From a checkpoint of a small self-supervised image encoder.
Model: 27.6M parameters, 48-pixel images, activation gelu, patch size [2, 2], widths [80, 160, 320, 640].
Training: soap at rate 0.0017, batches of 128.
Rows from block 9, named by matrix and row number. Rows with one number belong to one neuron. Each number is 128 + 24 x the weight over the matrix's rms, rounded and kept within 0 to 255. All counts start at 0. Numbers have three digits each.
# fc1: MLP up (model.blocks.9.mlp.fc1.weight, 1280x320), inputs 0-159
# fc2: MLP down (model.blocks.9.mlp.fc2.weight, 320x1280, transposed), outputs 0-159
fc1.380:104146126139099144175148128139143156157080099158129156121141120132169093150135126115121127170106101110124136106117084122099132123097128148105121105140141091121123106122124105117094152110119110146115148131130158144102103133118123104123139127117116126140155111153143137134087136105155116105111133136113144158111178142109120112130128097131056117129102143147151144163143121118146122087104164116105136134135157153106131108167159120148154112131149117113152146155108097116101132170095152
fc1.381:148118150122116133103158131166139105142158115187130172141110139146088079102085125116146118133066136144112152094121137127125118124105181118109166133128142129115101112115133119156083159146107083141118110131091140140149095066145138132148123119133127145145124146124115167153109142141131166097090168100085132156104128152076117123090093124086076124150144147124138117166111126143149148127144123111115160060116184149100074147113103104109180122118110178076142107139118131132151147137149169
fc1.382:127189154113115143165146193149094109146128135081165111129174165101110101142068100118169111149090126121105155127117101106141179098117133101141111134167116157120164091150108131089111122159154119130130145143121084145124127121098079125119116112141100126179140134121155127135133076120156135105117060113077129081170128172089160106194111113156125119101128122114149129142158145156129139117144120132104120162140126167203129145137147125112074143138143078120107122099060138146174111151102126
fc1.383:136084128175113089149093176139152141150118062116148130173135087143140111105113136120137103145148140085150088097120142165093159114139190176118167124109136140144088148127116133116152103109130144163152138146118125148095147094124121125152154124118132097104116139142113122141099141129088130136124145118120109098116132106133110158163157103110113117162140102149147167137179125108175130109101122132128109106152130098162083123087115096112140123103118143104113113097123131126132153130159136
fc1.384:117121110132073124148101121147133121066142128172137172154120101114159134125097150146141126119146109162143165122114123099149146141096115067132133134109157107106056128146148154156115150127115108128114121171101155123125112129129132117143121107145098127128103077121109129123102095095185145135173124146140103127133151115153132117114063142100068104139131114119119147138112151163123132090159161093096169152129152106100135146123113162136177150098149126158143133177114134145116158090119109
fc1.385:093134106139119148144168141091102086131148125141132132114110076150118157119099121155160159124127143120111131131106094146142150126090145108117137110089149086132098133122112095111111190100136090134120084143144109125103076127124141126125138126120149123083161122158155171139140104092074153128130121123083137150132130146129133123157067134121105115132107120141114149127102101136130128089166124125120118103105089124134139097169142139154128133153175129162175157093103109098104161146131105
fc1.386:112100133138157099136110116153139134132126128108129154121090101162125117125122121139196113135097165115137129116099112141105120148147173149116079113112131125120111121127125112134139112181141137127119099095145130130140103127150154137124120116152109130112130128143128100121119135128118143141128177105108101148145121125166152142136115144169109144120118105143120118122116130162149173111112142143112106121133119167146135174115155130129149146140092132119164134121135147130113127104126114
fc1.387:112152098124149146124099138144125142134104129126138136120107175135127131101121122117126094127077109092112115199092083099098129131108142128154118146121138119143106102129125130129145092117167109132145088163135191158118109089148092066149127136152111133153202141116153147105120133113129164150155151147098131152134156117122137114130117133128128092137127172142137161127120138111129150111168127149152109127099172160106116150153140099104130104125142122100140139097094116090139174124126140
fc1.388:130126151134087137145118135143138109084119092130115174145105079154115127125141150127152143125106130111127138136138099129135126144102133126155154076111133137125078117117139151135139136158112163124146128146141162096119116174132138118093173135138116131117142113132142139147124115121155147158125146113128116150136172103121108088105125137110129156100124124118154110144112117105154122103128122136119176072097129158135140171106136136129132120141128138137143172096150115106098177156127121
fc1.389:158119124166127146100119152167146109156117107117104125141130152114169074140122112120158137167124126169124148142107146122129135140123114097153137129098139125144099155177131121100107120120043163140103102164109116155120139148169118174124133163143129141137149116133119154148167118113138132121115117151140132104126146144133180126149091110153189157109187104102095106144084121114112140089160128119167146108110029163063108127134145157122129135166150110115138153138102127150165123153142090
fc1.390:114100114161145154135135120148118107146122078150115137120136123151119124135134187131141108125141150101116156117089109146115141127121179096149097098119108137122113152177145144114125093122179165168106079118128152128125101121123109126128135114169132138111151135109132106134084146116121160137112134115091109140122133136134130135126121137140107121138099106100140124156119156121155119100111114148148132091117139115144101165127117096100139128140134125127142147112118118098108146137121123
fc1.391:091141155151102113109114138134131126101109155176106173166151113157168152136117166112129147138143130129157118165112136148110113098144132124120145125111149130135118094150127144120144158131138133138067137138109137115126095099130128109167131118122141142141136109149153161147097139152142145155150163136118139094139088121117104113138120124137123072158164134136135103156167110105140133119116106100107131066135103169120133149073170166123179098086154144140116104106130132124090105147158144
fc1.392:125138154109152105140111148177154147090145126131085112166140137143138110136073139137135091127116172165144129087104099121129087117120116140135118143144143116125103081144095155140125133150136112163120098159122135137124112101135122146113171117124153144139119141098117138194086116142127161133126136121093087135153080154155141122141113134137085114121120107131113130118138143114146132119114158146078163156121165126123117133149158145194126133086139115079150147149102119109125173107167131
fc1.393:100090157124114096136083113163119142090130118138126131153104119128076179115187132127115169143124121114058156100164050107095118142112151118123074147117172145159137147074121135148125106123161101101117142145117127177138132159143165146108136082094145127153128119137129132133170113161140130119174155121155154094166146110124203104154096112088080102163124151178153160159153142077128087124122095161123098081095114150105142083113095137130166126139150112137147128115146101151178067128200088
fc1.394:121125140177122183111119105107105088106107131155132165094142187119153113142170130151184106130128116173108147140094088145119132113127146158154093106089150126175143142107094157127137139125125079076090120111123167113152122129115170103168145143137132111133101120137141144149158127120108158098137111113118140135137205131064082121132104141123114126133102113136170129164148127169113150118098140119150178094116225145132141134134142115108159096092100102107127094129151091123133141115132176
fc1.395:134141114131119137102129092163114116113132140095117127141149140157109123109158128143083111128144084115150106180158116132172103107131134148145187100127115086161129121164150104121144110169152101111104126145096160145126116137130089115094138112116142119140138135119189116100087108103109144182195136159109088118146138123172119122131141109121146117108131119108112175130079117087137124132187174081107157090121179167118103155121137115131119079117157106123116089049159137114142132167167108
fc1.396:102149091185160125118144143101110096087149106130107095102141090094156126140178098124144159125113114098127162117122126111114122072150156128162141110072132182107105142128160135116108116144109122126089168145114120140163102092125104129130100145167120113108100156101138119157133112127080146120115136164134083137140203095090101116161108081142146099141137067100154117103123102110121075101099104171141146108104128131156172113086106143152138076125145082127138153131130101118125122118111142
fc1.397:142121120123148160138118110143124103101100124143124121130117110142143126127099130129122133155115133126138146118128096125133114141101152121130100132145135122107114117130126150100123135117159094118115122129146159110129131117108141100105123145130127166120142113139123130140131133126137146119139109124071130120111121132124128134136132139145115131142140114127142127131093153122128134151082099144143126108120138174126111176149142134109125115102127118101119164145112122135109121152155143
fc1.398:137140122107151104155119177161148139152101123132138173081119157150132132133110138150125104146122107109185061146109047097126124186097155146116123114133127123115116103106100123104084122146154132153112154137129149132099098147119133097148110140128106148170141123100144142116117112110122157092109148124092139159129125115122134147129087083132110096152091101145111152146087167131135149112121153148156173088113181157126139135147116099110118083098126127134116180153074097123148091122169123
fc1.399:096156123094124153130189093118142128116148161104183115123110143113120172150093178116172118137120104188119107161076095170173127122105121124105149151107083128141198154148130119139115125143069144221121127190124131124109156127106102135064119163112084135135127131117132134110113126122126147142140099100079183134112173107113133164110084117158124166072128115130134136153126134202138104055123112110135192136099108146137136173171127076132151109154091109113070097127090095135140118096102132
fc2.380:092152125147114148139105174152114168127132110147134125126139113116156124106149160086087109142133122135146153105164113171139145164129149106125122153125154106136150090130125108138117160137126122104117137129155154132117124165142125120144088124147108144152119117131146129116110159114124135123061164137132158121102152125131093101147143151149105111112123114114098147156146136093108107113102122149139136114133114132113103102145141112123151165109150125141153116114115105144126141122095160
fc2.381:100129122114112145117112140143064131087182090142105113135130131103111123087144143144130146106105110133148164122113138165160135139093151105132099128122143142132104125137140124154129175137115135095079129090142173137132120121137138094128104133176114167087108126156152102162140131123152153119101110120103111146144129141137118086151111153165099131153136122131126127166078149077127118170104102119143151099150129175107121153137118109126146154114133130105118122108089105121126149165130145
fc2.382:107165153163144125144151134138095092076138116107139138123112100150121089139190179079146124160118150096152179066135129142087102157128137102121129147092130103142123083176121147127112148135158134130127139172151158088145139192161130155099124180194124137094177194177131162152128115140154125190105151154146106172115128121114093140176142156130126114167142123156136111125125104076127154167175135117140125054101105092155138120145159102134137097131093121111181168076125095089112117144151114
fc2.383:112166137123148128135167089137150094109134177102102092109111129127143170103120137101115144145129132100131105092121184106163108114107113157142133138159129089096162133134129129131124125129122142106164088121127138112131094164143097175119116102090124155142118120118130132148110126137175072085147126128120144114138128145195153155097135111154156126121136116141139120115146124146139114108134105112124124140145128154147120112146122137126093133150134121128117158141137148137168121124097117
fc2.384:156142126130158140146100130102118129129132076076128120171152081110170176150145134161143125120113093142153163088124134125142133211105121087126106110120121077129160119156129163106111134148144129067109093103134116165132175172157124112097128123137155090087094115115147148125110122132147113156088148134134122122162102150108105125091131149152096150137119122142122150095141188109120095104145134136120124113139107152127111053129132151127147102109156123121144119147118124116105121141132100
fc2.385:119130114140134144151186125103112131079129139151118156101125097176134125118148194116102062122139126125139138124152131116158109142092128132145129102121148135095131104105137108129123119144185125118087136111110122089154101143178109124097100140161095102129135095162157117126153144134171170119101181131151105131090153146153095106133135149125136130093161092130127085102082127138117106135109159150125136096094094103119129108139154090183128077128127133103147126123090098128118159144135114
fc2.386:121105138146110136154128153130121110111124115102150146134131105143138108137153150124143126127112140128143133122140132150108117134133126137110094108113142132153126128134126113110124134120120126090105110105155121135115129164122177088125119125139128109156130124119107139126169150150134132132102132111098106135130142133113141124154158155166091123109137150129127102114120134119140110124105108165120131131101108138127138130113138111118139134130130131141141134104128142104125121130145128
fc2.387:135144150137118147129146127135135116111086109123179164112138133124131101078148169136121104078133116122098150147155142135113137153146161107117092101106164101133114120157126119119150152132165156092095104140128153102125149130133138077158067155176106135137164122153118147123117141110147154115054156170120062117116145114109145119115160183145127142115128106134120121131137149063083127115127106107141132088109117119112112132165127087124121103152143120127170153137111113130136151126123147
fc2.388:123122144164135183111133123152133127098123103119122147161123064141133119105126143097110139127123148134146123136127108162138141134121140093140127137112149124121096094122143129128117115150146111119095111123140153069122106151146119144118136104152103148091120122159153139127128125133161131163117138150137097164128179105106084129125137176152075135123136113120096094118122120098139104130119134144159148097093099135132126092104121113135082115116141117154119121127103141137102149140138161
fc2.389:158086181173096139165144198093106112142149075137118194140098070139151116077134174106146112124152132138175165103171135109114195170112112141119134113144112076126131125130104166153133115140170116131114137079122173113089163175169109136100127094125163101102138147142163108099124132164159126137116119114103092137140107135066167150130136143177125101138132137137110058146128160107132159125114131115108173128109124193155130063128129158155082092131101123079131145130141132127126103107094124
fc2.390:101126140179094158146122114125120115115090095143121165114141128129128106116138145103158105103129113131141130134128142165114150131155136096118128125124153120146095120165125101130122149119125159129139138116144146134121108128135141086142113139149123120133127120143127135128127120129129170151055136137109089150130139083129118116180130171135102137134125117135099089141116129090131134121087126139145134105119120108126130139132122117136148133158122121141136146096081107104091150130162122
fc2.391:096135134108109140128119139145104133096135141133115191174149099146128171130112177127137109119128113140122167132107112174120091156130133130124099117153189113104132096143118139137113149159122121112076143140134145063141133069141163108112124162182116136147138138146136172122097128160134151123112145148133113155134092100132111124155107221143071125156150136176119112149146127095137124148089116116133125087107100156097124161112131126125154084088137161136154142093086113153107109150144098
fc2.392:111130135109109159137118124112138152140123051129126113183123096142141131147147159128125126092113106143170151138116161120130096157119100108126105123124118160106153137128114116122138141117132113105091075058120115140122120162128107115118117115133150130099134142148136144107144111140154140104102147096111116119098120142125120115132163159134111131136153121134127145125098178092132085137135115164109149088126101153127107120127135125151122151111147139114153144145115137123144137130093120
fc2.393:133128140088083141185133134137111104048104105127169177130140112084130107125190212124148095153129103126131178098122111134121102123119122072146110094085167095146142110157145136113110110094143153077110140135162147116145111147145131105085088138131138136164146139131124112112138124131177131122117159191106082174129108132113126089166138216172116104141143121161116072144167106114085079105115146167117131077079113124123157147095169097178130126154114185108152170113124084119116100130129116
fc2.394:139107176119106166117127167121103155129155158112151202083139061125118102121202169087156089142125105134116145105131122155151145173153066108122141099107198080107116129130152145139130149155187128101157163133155138121121153163172166110132127172134151122143102131156106067157122115122172152127121179131133134103108177130075118116151135185123066118206116116131132108157108131098126130144096123114111139060123125145150179158145119130172085155140150175104173134169135088091162114115130121
fc2.395:125125176127106141114154126112099128111112121126114167145126123127125126095157200114124097128130111122084112113125126150104106169149191093143104107137161109110116078143127149140170198128169146129079140144132170093141148168144131106118125153162097135094153115192167122132132141171161161099091145150127108147062131108112122107136130208113119122177134159169133084107125159115106112137130110183153153098094121148087139163118166081148125099153144150093161146127103130123144111169122161
fc2.396:124093114124093132094142143140136159063139143085156180063185064128095108176131157120129078107100130100121140085094136116133160135106122140116112098126155113129132102155157107122123151085166094168135151153133184092158111093118129124119092141163152143151112154117120181129106067153122126170113140106136042155159136089089132131138147160120099098180156107137125048098117104137144152134084139130110112140070148163143151144083146106183113073119073171122116177145112105149111139122141151
fc2.397:119126140103126168120114122121118127109132121123115125124106115138132101128134147112116124136120115129142130116133115122143128148089135128132093114127120145130106143142151117118133158133144153116117124113134144127136142143116142121126125122171140124117134112150116128142163130127112142142115133123099110121121128089130135096123132160162106141139131140143118090131108149133095120144136116150104137101135121146128124144127153107127130126108118120128134137106131112140125147139141130
fc2.398:115157141156127160150113182134103166127117114176118115112142107135137127091140138110116121113127136181133137136156129150122138163141138089112160105122115112159134114113068143126116161124168144113109137124138172084108132158130115128149115149145131133115112135125150123118095169120136165112057143154117118142141182144137097133108157216105120143116082107142086154137128174092132114120122139154149151118159108123120147079148121121116104136138111077137164125158118079183113131106115129
fc2.399:138096129107119128097158156115144090087123082168166126119136072155055151143168154131188121129143158095131204070131109129115116141110134058148119106093177151112110157153129126131132190118158132120114115138116156145140153138110143092108120094114135113126168072114112102109128125112136144151072132140100104114093122111096135106154149181148167140116102148156130130119168164077140141133120101166076145134170119153127146151121148076125143103110125134110146128090064100119125131159167119